python train.py --arch="uvit" --model="spectrogram flow-matching model" --train_examples=26041 --n_mels=64 --win_length=512 --objective="flow_matching" --drop_path=0.05 --num_experts=16 --width=256 --positions="sincos" --lr=0.00098 --steps=15200
Rows from block 6 of a small spectrogram flow-matching model, named by matrix and row number. Rows with one number within an expert belong to one neuron, the router's apart. Each number is 500 + 50 x the weight over its row's rms, rounded and kept within 0 to 999. All counts start at 0. Numbers have three digits each. After the name is the row's rms in percent of the matrix's.
Before each expert's rows are labels from the 100 clips, of 14848 (inputs lightly noised), where the router gives the expert most weight on average: "peak on" is the class under the peak. Only what is clearly more common there than usual is listed. The data: melodies that start on their tonic, played by one synthesised instrument. In brackets: how many of the 100.
# router: slot weights (model.blocks.6.mlp.router.weight, 32x256), inputs 37-73
# up: expert up (model.blocks.6.mlp.up, 16x64x256), inputs 37-73
# down: expert down (model.blocks.6.mlp.down, 16x256x64, transposed), outputs 37-73

# expert 4
peak on: no note (68)
router.8 104:435497516503504497485511483586474553484605455488456458463540587442473591634516394523501499456510537541501427560
router.9 105:389413485432484454521578568549392576438549468424527476444494486519469369545491457539498505493471602538495518408
up.36 097:471505527595540509519452518417489471554531527570409506435565485536592526449384466517559448458427455531479526443
down.36 102:459487531479484519596577531543381595506512542415573516398434528558560483571471516478516540522439514497481487456
up.37 113:533603525451544428519562508375464406498423535447539571599489523485486517522527596362463553491519568472405409606
down.37 099:610470592506542452547496520447585506413581559552491523478488499527523587561405551508451495564456455648513531527
up.38 085:523492527443466414549576461542483576529614519533452540554483499499487425412577452527527616548461503485497484587
down.38 085:560423449510468512472476447497496407516418526537508453461514479530470465540480572457463472473611503499518566491
up.39 117:486514481473528507518494500399540537519527521506472494558469472534489531454548500506611478559486477533614464480
down.39 109:491430573524539512424414561465491536540616510541486470506503586544531585566559530505599493469508535457485468555
up.40 098:438495468502469521452502496557555543488495432529451474468541466432494492494410493537486534431409508516473482399
down.40 101:441514564463503515520467544505509515504497552500519608476499463537447660506505524509483562563423548507606473500
up.41 097:471555460456496608409472463539503459612425447487502481502504517382469528548380461581518445518504410460490483432
down.41 093:554537508493541512484480484509543500454561522472521540554526409584447442466507586602526531521523622507529524493
up.42 093:464497522484541476428498400514477575479521382474427536506468493488488518474521445552479520585479527504603544443
down.42 100:422454474447542508487530503435519552552534504532570512477540608638462565580482555593559525482428530520474472532
up.43 103:461560490571570500606487506501521470578492533615443512566538533483530485462399458505519535461483567541517563438
down.43 090:462435474475456554573548493481468469505446548442550543417497535526468432484484569497500492619475481385432521419
up.44 082:563495475570416433447462527553539512472574514478527541404455456554490529486552580542604505539504475518490535414
down.44 083:547548504559468538474472479477559472505471569519534533533501564571452454553476581476525482453498538524505489473
up.45 091:565566549574495502510531553439587411525537475511533593559455497540535592554538596479436485439519472593443531548
down.45 084:507428538439441522514493404493494607473507500529569387550422458532591442509474454537498493456473474510461523558
up.46 101:530459533491453515555462519393498486546493582520488462530515495567466486448453536387470426541515540454443480415
down.46 102:490474488504503528564565497555504564468510511509568501387507554519535514509418463543537524514450506572464469463
up.47 086:554433479528617487502500509424451479421539469520407545440521517552518490448442438493482362412427584516470543461
down.47 084:437447539469501495601567489462440507547501575463674497454513478576522473543474602546470549561463588479495535502
up.48 080:551542449472488525451469495528452463582429435399558482461523452496559473471472481468578462485578507418435567474
down.48 096:457570447501515453490419408514522432475464414539412493479555439408592451456531440476459494407513385494529552523
up.49 096:421413473562603484418476530550604506486564539491456491430487510467473518463459540434482446529544546408502526336
down.49 093:527475466469552506399499461480500574525461510531455476471451446509516458499485521594525534457533567496568571475
up.50 096:522535480518536559478490606501562584526570532606462561455437552638516554459520412537502645442464464556455452533
down.50 101:509515465560507443537495485515516543449426491462531506555550562460585428483461467371569510466454390469466522526
up.51 102:466485537421473551507418465560464489534521448577541453444574552469545486509441528593498439573441427484413488505
down.51 103:441437435488444371547505516489450534491498568458461593451395518587524480464457534461470499467459482458473508487

# expert 15
peak on: no note (93)
router.30 095:478527508487481590500474376418562495525523469515496561565420449470502500506492541479481283463436513586427430487
router.31 093:574579471531445528490500521460441409485478512400480464542574484486567558455511575541463496466522499503500507504
up.36 091:499510544494540438516504490446486400444511448480525543493587485431490480488507498581443582555507454403466533591
down.36 090:450488482475484428496567397507544610546568602561477508511321536505449501484532457360522474512448500558460422539
up.37 111:439392513488496514495593543460557458534505588461464433468439588483585401497431509421543466504470493551493497441
down.37 110:488575514543537532499441526442456493432521481488412515437526433500435492436507483564409513589541482506574414519
up.38 105:467441448463475477393523535521527526506505531625386507429401462522470474479426494471611542519470527551580501467
down.38 103:471588549421518436589490566499474530476456457336569443432529481500522489493456554552481476514473424504423459514
up.39 084:522507535571533437388440464550447510437512450540436564522470453536485486478593437516522642508527522436581505420
down.39 082:539521448457408545497488568521498508519414479488518389445501530438500508581476556482577492451481517473461507507
up.40 089:490513518501485519489573499438547515464515497476471438522469457443516531453572481652442478555440513513446457541
down.40 089:462491475506512384489479447496526501497560530523456581523550586521508460463482432447522465490490505492524511507
up.41 108:482540511421474504509522530487506495496389570498446460457522544473517510500501523499496505464439462545499505547
down.41 110:496451525526480562508476457350552477443490495516489492535455376454524453491519603541451418538437493423487510502
up.42 117:494485544476534535486501563524452503538513568511513524328534583504515480556413529523569505464490478403546448376
down.42 115:491450561518574497478486466483554465508478501486461440532534375536530467519559623487418540438528592434517512549
up.43 097:504495487507548551465528544439505449489562599565438540505436564529534457529431501574614557525444500514583415425
down.43 103:393543583484439440578549464444468489498530506461537451454515473483561608504511542501402408567458523431514503538
up.44 132:437382530563586566475461501526447489504495500522483424446575524493453519534442486496490452567538541455521473364
down.44 135:543465559525461478417478482540442459535402465522461458564531409498603499516484563423435476471583458434539589490
up.45 113:513515523557514479434532520464521488461517530504421418476511513500550463481427446510542478458549454534472483534
down.45 112:451459478512514510446496461550461579516479467473521530501515468517512492538439458470495481507520495441517598467
up.46 082:490469465490522528391444554483539474509520595486362508469493555492496504515408507524532462464480480517475527435
down.46 088:466498523553558433527586448509427553532563456518559527519535529462507389496475485462578431556426508482471512529
up.47 111:474414495453669536518496534508454518583516436496566495343545551521474403531428501476491502527509530464530517436
down.47 097:474454568481492535465491460510528455476448442526465440574489348460439454547554518453428510476635523479514442554
up.48 087:525515463451496560456553516537574494443462492478505420539430521567443494509533516545523445536459572537444300528
down.48 091:387462506518481405514504425514515532522534503521478551514572494551521533454515443509471462564492462424513587487
up.49 092:531466513490649557502477471479511505570482574459460574534427518499452477599588542490455445542471539443458573459
down.49 094:420425470516452478497518448511510530387563495582467466430522512459508467476448399550576483541478510500558452511
up.50 094:518521518574554441359468503549506467478531425554616546474483410483545554465448476555546583585534505591541506524
down.50 100:530491446422335570494507483520514433572477562491488444475453538523516574626532612466510457516531528465419479468
up.51 095:448458463511572438477471520470511567536512592564466525487441466567457457495463496558569560453476511496503577445
down.51 094:451503566533464530557548531495337471515506480492609480470518525499507563446504411503451522541523501455482434432

# expert 14
peak on: D#6 (32)
router.28 107:427592528528555481445440569557424486505488474552489501529503486523470578502551452533511460555478426416452571470
router.29 104:490592490466602506449465548579467487425467515586509547616543519477462460444505461509509465534567481455466533457
up.36 093:481533458543439538489439526477469523610512498535459517511416574509454504548418530479424455497436483594540535541
down.36 090:431507461534542480486536398478530455569602496497536548529525485513508480604470430465559515475441534532553537505
up.37 082:460475438384462488463582602533465501499431517555389542462480482418514500474469475466503395448510473482506566452
down.37 080:440450480451361672506570428517479574481537541473502475487545499471467531573546553492640490501416523514489359507
up.38 110:492530452548474553512465491510482532556555512541508521493439606506490503545392529450463511505453536579499486538
down.38 109:445551476554558438481474434445562424571619452512516559496540517526509544607397459519545526470463483568605592531
up.39 084:483526484458454460585484411383458410541489552552509486530524549454545599474523532404481478498586431576531518466
down.39 086:441573494450477540548518469510629509459476530527520494421450527560583533428409495669539571544412510615448535545
up.40 097:462572553462430527482474507578496505516534435518587525497512438512536481604522475464520476494461488482456548508
down.40 100:512458506537476427477498412464587502454565533476515537579474527557471474527478557424477493451558456526504440472
up.41 124:596447593573516554478490509384502460433490475329463419461541443576483496487475537564532497489514560471467475434
down.41 132:478439522467525315478452498503471486519418511456525484579460460545538550490530480507379478484592426448474527500
up.42 088:593445523523481512482528480426504551478452460356455391455567449489469500501500522533524568422506511429506506485
down.42 096:538488486476527392488393508498512491500473511519515549589477457501564459464528539463417470521563444544459507452
up.43 091:544464560550530482448558539496531507382502481332469402397527446569490500451448496554573528458530557494529489510
down.43 098:523498532463497386553485422477431542513426524442535462534420501483543487535557523477473496543571444470461428496
up.44 080:415493510455438470519517515423473558468617472518538511555426470417477498580473447539547464489415562529489529471
down.44 085:467512474533511549494530490540529528598498418549595502552579485517518429580502398459604522537524473569464520498
up.45 118:517587529496545437571477474498493483473563502578575577509568499495553570432568472450566648568522477515488503464
down.45 108:529550517531504573551532454536548512418438486537484501434514533553505443407507459496488587526427593574495449526
up.46 077:451439449501469452472471523521444492505522458503421454472546494459462471537501477548530467444524535436555507511
down.46 075:484497542537417490497435504502422523497480484444469446508486464539534545505492431533510487563463467427531481481
up.47 126:572462629578526494503564506468495522413493438374487396445543435535444495521505501513530533527489555461487488526
down.47 130:511506518496509374484508449508427517500366509506527477553461515486529539470565485488395498529613432466463480468
up.48 099:511500476393520524485575551479477507379522492583462532512556438469524494517513487499583467495445566593464447526
down.48 104:478467454412452546520528484514442567475440538543538530452544533540559520546487454476541493603497492603393552508
up.49 087:508543561453501465561558478504568501535457496518590552505592478435489581462527532462459629540442425532477561528
down.49 090:493516534554498472600531472519529401462479555449513494554469474508528367400511464468480522575513649534485568506
up.50 086:476561504442527478438522563571562488453482514584514590465487410421499539455534517498635565552504526585505543553
down.50 085:459487528443500483617626447570436474424466538492510492420529539541531400474534437478532520590517635561438500509
up.51 082:567520491496558508442460476462508565495462480367502452539490490513410513515383524542448489422508546406515415513
down.51 089:497547448452556340479445575508468543534534590498524465555411492560535525480522499558469435451615362448450527453

# expert 2
peak on: no note (67)
router.4 116:476523438437422512526492495488471544572522467541487419522408617412546484534462443403619552508476441527534485476
router.5 184:477480433456527493439464517481499481505482495472518485539526540508494512580510486518528567499525505547568461489
up.36 115:524553484520507467507541399435503555452536384540440617536411533463474597524513368464563454473533495503567496514
down.36 107:560486488531544569436505469485543484596419507451594401591499396609476462514508621604483510486564604525529613521
up.37 091:507488515406482440534520484549452488410482526485536530428520522482447475645520468559497408579448432477490501505
down.37 087:480475570447435511508487528450562465541551473451583467488425396441566487446582549562457449480517485454396452539
up.38 102:603491537564581523477595538449581496503559574491466499428442496539493539472473512455527430476488440515450538543
down.38 132:501509545502534467464486572453592513469544449478527523517424557525482531445539504560497538473483457516529424492
up.39 108:519469540539520422555494524459506592434530365492456449497419464481455527517473485506546478414483567519542511465
down.39 122:468457535520488575515468517527485534592464508438540433529431460558465562444537561513446548589467540508487464532
up.40 099:555440563539476503521566541476525391453535495481512545430615408605538442494533440496508444495499484573461482485
down.40 094:503525541441496497564565509388576537502475475436559509483407529426399474441555493504483460526498518520453484550
up.41 087:458491499513528537504571559455590507497494584465566505445509557492562552524522544453583520591525508412488488513
down.41 083:604507521406507465474470510462514456408486427501412414487517475503475480465415538573434441448494553558544520500
up.42 113:493462520493601470514528482484519522405463541464544446452522549507468530511500562498540674530432563427500478524
down.42 107:481495524492461588529545538523526549419525503508550493523493604579528476506471517535552466637456447505433401441
up.43 092:452440472436484471528528475564556508504434394601564506556498459460426495465540407523475563404483502553529478466
down.43 087:558376519445419503493537479540473528447472543505510472510564482474478469580491527439448455514493414463414503514
up.44 134:505524473479523489452451470440396536399467423425429581452462493464522482582518392575574585479531492438634420494
down.44 106:596501491499569594437486483503557490471603472527499429548530330510464518486535493561510490526546593500485474478
up.45 091:453510495516515552537524496469501471548502487497553540520533581522534497499418381552500522459407479550491427450
down.45 084:542437466489496518498487457510497461533470502591545488459555407493493453581496598517488518450556487402534604510
up.46 095:547536589492493450475583432496437537505560510554507504497575537506504479453446515510563458546425518599422490459
down.46 094:400538492511496474532530509499489489540405481574482566486552636494543510419535512492542505425489407485552523522
up.47 097:449498404405523524507452681616510433521537451442587507518500412495483558490611538579473558545575536485433537486
down.47 087:561523488526533534503499447471518495564496557475475552614512412496594524475493477515543537521524514533526592496
up.48 110:463555481488468444466464472585477526521544416621475532533540543473473630535504472379587621467474462587467540524
down.48 092:519511513529490501534560516520447488525366561426513593459513526589457425474478577484371497532505566416481542451
up.49 104:472501442565570533467507589524578481546511586497506601473476534529472591463474559495500602458536535478524502554
down.49 102:457512514553448427540503434504469468416478530575417569450437510516628498530509494474518539504508421483527513507
up.50 085:417478430404538470470567558454432517451441492421424504493500478492438390506476429433570548479455561421469492529
down.50 085:500504520596441625477549463493454526505424544548501619539510524495444446561499485476557468572557522517464511449
up.51 089:466475452522492516455522593437519574447442514517513512420454563532552464431409409537536626407382494556586412508
down.51 083:683525526548535479494462458530496489431500498507425532512505418345473497449562433435365460451567477456506513505